A small image classifier, trained from scratch.
Model: arch mlp_mixer, num experts 32.
Rows from expert 18 of block 3, named by matrix and row number. Rows with one number belong to one neuron. Each number is 128 + 32 x the weight over its row's rms, rounded and kept within 0 to 255. All counts start at 0. Numbers have three digits each. After the name is the row's rms in percent of the matrix's.
# up: expert up (model.blocks.3.mlp.up, 32x160x320), inputs 0-79
# down: expert down (model.blocks.3.mlp.down, 32x320x160, transposed), outputs 0-79
up.15 088:166127197111160121096148165156120112074113171114106105107080116098116137183119156091062101112089145105159114161169121141081130086101075098113179143134096092082144163118183186150141170173135120111137119155151120169114119150122146115122101138
down.15 092:087126129151134150153149135154131187106097095148152089180115199137131121107101121065111140137109158107099105089072121073135164115114125077092128132055069153137059141146063093169154123080108100118141091188127107115088069111140177129098113092
up.16 103:171115148126151194137161103141065109106129142093101162101113059100098138143155171105125095080074109085170083098131132117117117094152116061124150111115136124157163109098145144100115158079137119135087101095169122124104067136135186139086134129
down.16 099:169074104165160107154149194148156119094153045153128148108164121126130089153143168141147085146131152149166137192144113101081175132135104167116135124065159117151153112085155145054133129104167098101073142082108128171139129142152146114133155189
up.17 106:115136155147086186137121074144146116102156111135178139163092158154098168083156131136165138100089109162129188082092116101203140151173132140134156113120136101186084105134117126111081114120135181184126088119107165148127159156095115145189167129
down.17 103:119122111085113171061102156140112068135101162145154148207097128119136126147152150098074085127182165110214101139169107088141135147178129084147170116123139155095116151146142101116133114152124154080116153093085100073128106103122120092159082113
up.18 105:107151097139149087105120090135139130113095095119181135185089160105067189125137097137123112138115157175098136113130122088161119104174128151122135101104197161174054125123098088101082130112085122157110114154131136107159174120149090117132131130
down.18 091:106087147120095147140094157138059126126109164153145119201065117093130130134123109129131118153099134119138113140154092146044117103120144090130100119086120119146141065101156098133129127114080075131119161130146055067151153114179143094081119067
up.19 110:148128127143162095127133170139108114175137123161109116071189086141137136158106151148163136144171160048187111107102088158085134114101134156175092123116082146112164186079141116168156164124122125099165107128126135104113060142164115144114132139
down.19 119:153154140113126142108134163138169097202133151152083144113100104125130134155170158144178071148124109091153116127119166096116106093121082137139099121126128142085112157101181135088155114130066188115127145083070141150095111110069113101165167100
up.20 117:094127088133136153145130106127128145122113098088156108174075154104104140087142077140145128126091148162061156091122119061197149141150126159148074087100151118170102098120084090116076116157128141194114105116127151172153185153107132147119114127
down.20 097:091085129075054161118103125131090107122115171136097174213144091124116143112152150136135144126155162097185126144218083146117118120102157079119135137096084121087096162106148068066146085167113132122137132103085114083157099061107108074143121086
up.21 092:084140127111072143104129089169118076083119156120133131173134152110087091155105123086105051097121109149176088128179182139099119086099148138120168179130146110149114067110153149136086149136114106182103150118174116111084155169097150177089113059
down.21 096:086105158135121136107127169089110159125084124065094137121125142118140117115106161112193103125118151137036164133091157100113135060072060094111142185119085076171200179112110143130130166135126121096089169114095152147169119127127158116054127158
up.22 097:147131146122122106102093166139126111087115129160110112167102120139114144108106098156177139130064116138143134164177123107120122085128177127109170062116113137103134100105126146098092142138129042148151147137156100142068114164122122139108129096
down.22 096:129149134181113117157183123120116184098144103161085084098163133137130089132098138161153085091144151106091142131106159093117136202099165108182131159141127183125109168151137148110151157117089169155155128104165133135126063157113149173094113157
up.23 076:152128149176092170082134103182122157074176093115123131144106143098159187098161078150143160149109141148108189094122162040164116187099078177144110125129183121145032166135115111128044126110136127153093152095178095158107162107110156098108087081
down.23 100:083129140103119183049122112085130094135118114152103170144120117145153090149179140143129136152139156104185073153183121133105144081113061074114124159146099108096173137137160071135119093173128126133105138131139107105094098107129079076143106069
up.24 096:088121167133146123100121170127147095119119118114113153118083147075094128129114129171089081147104087188092167151171121136114117111110179178049138157109108125107131115123144155171146135136114122119127169116134127173137135146123155124144083079
down.24 105:159110121176146145146177174132156158099132098150130142064154154155156144065142153090146124140125124161131152160120166051143154101120144118116132152123135139085198108163146193133135126099156155080147144099191069138126184142133073152131169206
up.25 084:114179075104108131120133120146155106111121098112151137141125109061137129103140094159080150103074128140107179101121121118195170113133140164127102094119163113153058096113098102118101075123109102165154081171139157159139144148108152145149153137
down.25 099:101097114067090143093111138116167098171145189155129144196124064125110095107149150100151113126167143123168170153163116127104175108095096122151182134121114129116109126146166137108112156179167158075108119141093088089101131078090071118147091109
up.26 095:112112159126108161111155112106121077102080137090079091105103144083087178150119134175123127097105103128105118170181105157133144100136122129124123129127106074143109115100147147157112149155090172151148160119151119112088117183142157148189113069
down.26 090:171168094129168098225147115137101140115154115129101129058110179069105126113062113100129136177093124185127157102105141097114122099139126104135108138103192203147129103149142153150097125130088107155141186121166071132043163144134115170143122180
up.27 091:098151144108127140081095119116077106126120194108102140180089082056086124148117101063092048091103119128115083118124173158113113072092082083099151156119152126133106117122115136119158124102120087158163130157148119106111108161066163093094121141
down.27 098:135115093154111128128121156161118082098168138110101134077095156091152129081175153120162141159133091136101098119126110074105165126096151148152157120084130143179094177111115166120144085105094085052090119052118143150155122128143106112114113152
up.28 087:141175145129108255145121175095125122129133096095097112115157126138126169110128119099116133129132175083146137128151110144148115135177127078176112137149108106129185158121144108224218142127159128138152136120096154145129141136127142127151120142
down.28 109:157113104098113098107117107180174074164122136121076110156122130068065136100180150147097096162127076138144132097128123099129140155158105130092095120134167136125163171132126160068127162138071120126108186141127149110106079105094130092170153086
up.29 092:099097167079128158173113143059090086120084152098139128188130061159166139135082126103087071116124120125098083148162159172127161080089078111111123204123093144089136099103132186150115118101156102194107117175180067161132132120087143143119127124
down.29 100:153146099155140195140164099153144127123162110125163085143123155102109091062159180140117126158114146116119071151149128127140136074111112189103114086101131116133181126156115177113103070114152108118105116086166123172164170180111097151132162149
up.30 106:153124109141128111145122142132120127163121130133118151080176137141164107160077130132166125119153153121150093111113103173093123135122121162139140138134081130094173201107123141186169178101119103129139098125139118079096069111136094140100154144
down.30 114:154161075094132118055165122131165097168111094139123123086122126132113136147144168139097109100117091122141113101116172162088103111152091109143124090158117132083180181090168127079122128096128177175146152080079138090100122116074103118164168107
up.31 108:151105137070122158122148126145049058117104095076122170122107040087116118141077151090107060121125189112112129115171141131094131103134054091113139145110121114059135058149093137143124131139175112160066147133143141184142208167108185114105148129
down.31 099:118139177159192182142122142132161124150145106132146137116144128108168176143150150114085127128191110118180093173163167133187153121144178105145164075129137149081089139166174193113123086137141142116133127109130194160201132167172109112185162176
up.32 101:174085101143133126105136156143128123172142130145126140089157098094170070153091128119156125122117167105159072103105077168087117150087098161149108142114108114105151173100112162160146186129137119110105099133127147110090080087183125108138157157
down.32 117:123128086100110145059160155103174089195127125112114134113099114120086139122184170133143090176121105133131133127119154098096141140098089115171100108171154126066136171073175114084114151155121134097051163133075138118095135150084092107155175109
up.33 089:113141106095172120130106117099133132141140140180139115115207115110113102173055134140114155128144142041167090106112114130147139176157148073170128135138122129096158132150164142176160164113171114099168097128081138071128107130126132123117149172
down.33 107:141126106147122136057138087161155092180105150101102146122113081118067125126168161139118101115104068140120137151151212072116182167116085203137075090164149145109100174139143131092157158084110112111063127147151123119127164108058139169135161110
up.34 101:190107125135107124152169098117132165082121132108106165149147124114083070134142134156142160125117073090151089128137128149155136113150096063091132129086155144142178148172093178114152106111134087152036122154095045108110129187105126155084130147
down.34 090:191117151172114166107151131142083121105120096165133133110145089128113099086147160188199155156139126143133105152123158140094137135071119127170101108108153163148145123151131133067156114128183115095175088140163099124180096118103079109103135155
up.35 102:108092082104087107101138152140113128089131194148097183166171100075077076124096101156150169085111074072124118144150167123186121145078109098106132125132143124138110166154101178099093120130065087122106152123149081109043094133122134203101116132
down.35 091:153103163138140117108140125148149105184109145129148123163174106186110120131117130122148144110165126125105133121126126127105155108147101140117167075169165141128104144174134113072176129144184139072100108107113103166096117156108098083149118178
up.36 115:101126126122130155139131069147162123134129106096159096169083165087101137097139103131124129114119104172070178115131140065173135142168123129144121129140177150173103098144103100097057091170143151164139148116127166122175163151104146148163136115
down.36 100:124115136111086175055145097120092114097133146126104158242132083137122104125121123114126094092153158153161083111173099106069106128117111135137169145148074112138140141061129085079130089115052067119160126103121095101124083111158152134129103151
up.37 090:155106125147103181163155121081082106154113128109143176158148025091129137180161102099090059082092058127138166134128160133084130096173160077113137149136130127113138122123120189133155172107154129183076090149132097147152106137097073130139149119
down.37 097:158061134170159187165174133118127134164142109166116150103174132119124164164153153156143171147087142141099153130186118097086168085143135156090104074058204151111133094146113112125146083189181081057110091094177152167193149112100067106168154178
up.38 109:136119075138149102110121076152121143123143119089159140181115123103121165060126106119153154140108148177119178120102121089168125126124150141121104108090207150132088084095110129092083129114138094163123113131163139125143214130112118149163125119
down.38 095:145122136095104123132137121151084109088126148130075135203132093117129083157097144145100128083134153099201134141158103155127086062108175146116170131084056108139120113106110081121101126097113123133126115097059079139124097132085078143155129138
up.39 112:119174152141102168127114105103163131109111118124142127113088194136100142117120135197158134143103096155137148103118127077162114119161104135089138116123162160153103113187119124108041124173117126172130140080124106122130138162117142165142132121
down.39 113:062062118056087137142119160130156118103107093113127151193120161130116168079149113163168096146097095164181136079119121110166065123097124105088139182099135159123197144135115036136127118111065130161113183125099096144139108124158126148118127117
up.40 090:109137079133073113098176083066167163165079121104092129156133180162068096130100105210186131114112083135145123134149120091162150165128196105096160135128164112080131084149093165128086117130089095140149166121169071100094119137134127180103149134
down.40 091:185196100097086140153136079072169154106135086147147095070136116108117109133135173136199127137137056104078140102095118109148145144136131133143131138127176252114126138165147171076126120085102167174082158127178100108099147098129159138107115128
up.41 097:099093096089147093112090116178104099149085132121140093216068131125136105111116118127139154099119149156100194133114153139179094122111174126117108082113163135128070124142156140110125085094121110152143137148158136171179148085104143109113132106
down.41 098:140168143091129127165092120135131096055113117146067138160129106092108165116120098055087148076134089118092084149133060125126155072089118139161142141098064070077083172117122131135100123149126143124112141104168088121102088085115065094136107105
up.42 084:108153137065108117123105118141102117117074168174085122086108075150122074133156134119108124089091110120081062169144141178111066154127076132115150158190103092116164191049128155141130150153106105126136167158163092118090093176069159130087144082
down.42 098:103124135077113117099134131080187064108160132104101155116132131135077180084134122128142112141139073170138129118114160101146123106099169093082090157138178119130168089144154157064130098163173126079075119057147107114109089088092137137145078102
up.43 088:125147163146111116120138148103113164106099080093144142125103170137122156132059107156133089104109076148118107159126137125088149060124132114111128193136137133066137106106077125156151125150112139118171170136177102097082154099112086175108130102
down.43 091:086159077159150111154144140112113141124133041163152112097120162123182116144136145151102192149111086106079167167162156147190131164159163131143117140180122164133115137153117100125139120125190133137100143126157141131085197146149155142198170195
up.44 103:129123149131094162166112135096128106100149113099109177142113137138086155145130134165119113101106099157112180157126125090196134134158099109023122180153131169088117125149139139156074134162132116144154153099163143115078132173127134133121115097
down.44 103:118141108120106129099140099048177105196125113115132122115092178163182167154081172152133166168160107163146113167106137155122159087189180146065070157094124194113145126165134143061178125131082142173167168130185138108104157155131148126163187166
up.45 088:110110216096137127101175134136126102131140116147112092114095141174098178082131136150181139139141151154150118164120105143124169106144163109074115150196095132103117124131154120164115145151202157144111155169105135090085107136143180151153144054
down.45 092:102067089097167098120147145170193116077101121083094090101130134074133071106079110105135118136142158095107171127119148119103148076041125094065136093144148158157114151137092138063065156118140125156144106081129153130151093172121108101109175180
up.46 117:114154104137147163115130059116181159132169131087142098158083167121111167074098095094129128133123162185107152106083132078211144131146123164140109104086169146182067084149085104088092104124113093183133131118144143146158193118131111131139131122
down.46 097:124088113110135129126145109127049099120101154152160187203125106124146106156111128124074106138141134084170147119173116129079112089118078144152158155146095101086137119133100090121075144144084090102113128134107123125108089132150100110163087087
up.47 108:103141093156150134181115095098126150120157128162155116195117140112134147095145139139145133130120129170095185097106106084189149144147162188155124113104185165169098104152117110059094097131125137201154107166141154150136158130141149135162165105
down.47 096:157092112097099124102126150105074094109110147202147147193131103120132087097139125149126131097140129110123138147209094137082161116120086117098145132098124052133097134129151063139157094137113118097103120127096116137131073135157095082172090125
up.48 096:136120093149163130097062092146113156105175114112157126146093133068093116103116103141158111119078180136130165127101113090193116125089122199142122099077151115191102122122100083099079103072122100162174093175125117198190155123132165076126136132
down.48 106:140136105066109175127109141110119065127102159130120169164144115154119119107131134138117112157157125105149108139148090141080104100099128080132146165118106137089135105115140105116121142141125147066112124098111151108112065101119090095162164149
up.49 098:128105129155144106129122096114066145128114106118117196196157059130142163150085154078101102121171134184170150167135132158064171076118104110108162124118135087100150096098111173143160134139127119135143135155116093100135108125116103113166098129
down.49 102:109116120145128169159104125182141192129140143143154073129146121115180134091126113137148157203105139145105159093127136071133183093101164172133118145119172106151129110164144153147132096110104143142133063124130131160167108156142131156107137163
up.50 091:061180129095098090157127172137152074093127112110096125165109118120106049134153131090105109091049162144083181159149148143157103140082090128082175140122064149140077155122143179158084082187151077146122149154141129123100172167076130100054097106
down.50 100:092068141106141098130111212134151200105092126175167100138087128118161150130088105097159105140151115116153162127034153139153101150146148071086070142147111171175126182096129138124082143075168124139139081103117105144136110130092090156117132112
up.51 099:081119132124118178108115140111164146080126138140158088145131169112105109130185142184142105142125110173121156131101112075209119159129121127124123159129138142144094127153134126079065095153142180183134146154139113130117179124111140178179121104
down.51 102:101148117125113211100120131137085081154101151199158138213107117134163133172134108145121145158170112104138110122145200155122155129108115137122168155122086121067088133112140039104086060169116119082110056107123151111094096029115086094167112058
up.52 099:086120123114087107071106115115091109126097165167112136206054143063123112105105126082132077139150092136084138150112126151072127080104160138113156131109165123170082111151088118102116083094058138186068129128174149110156092126074087058181115125
down.52 107:110124125121108071134119103170082202102099107119101133126087130133110099108131078145132092071092107106132078129105114142107125121062108182083124145071120108154128122059109175123107138092103103156148124115170079142097079153117112162073115115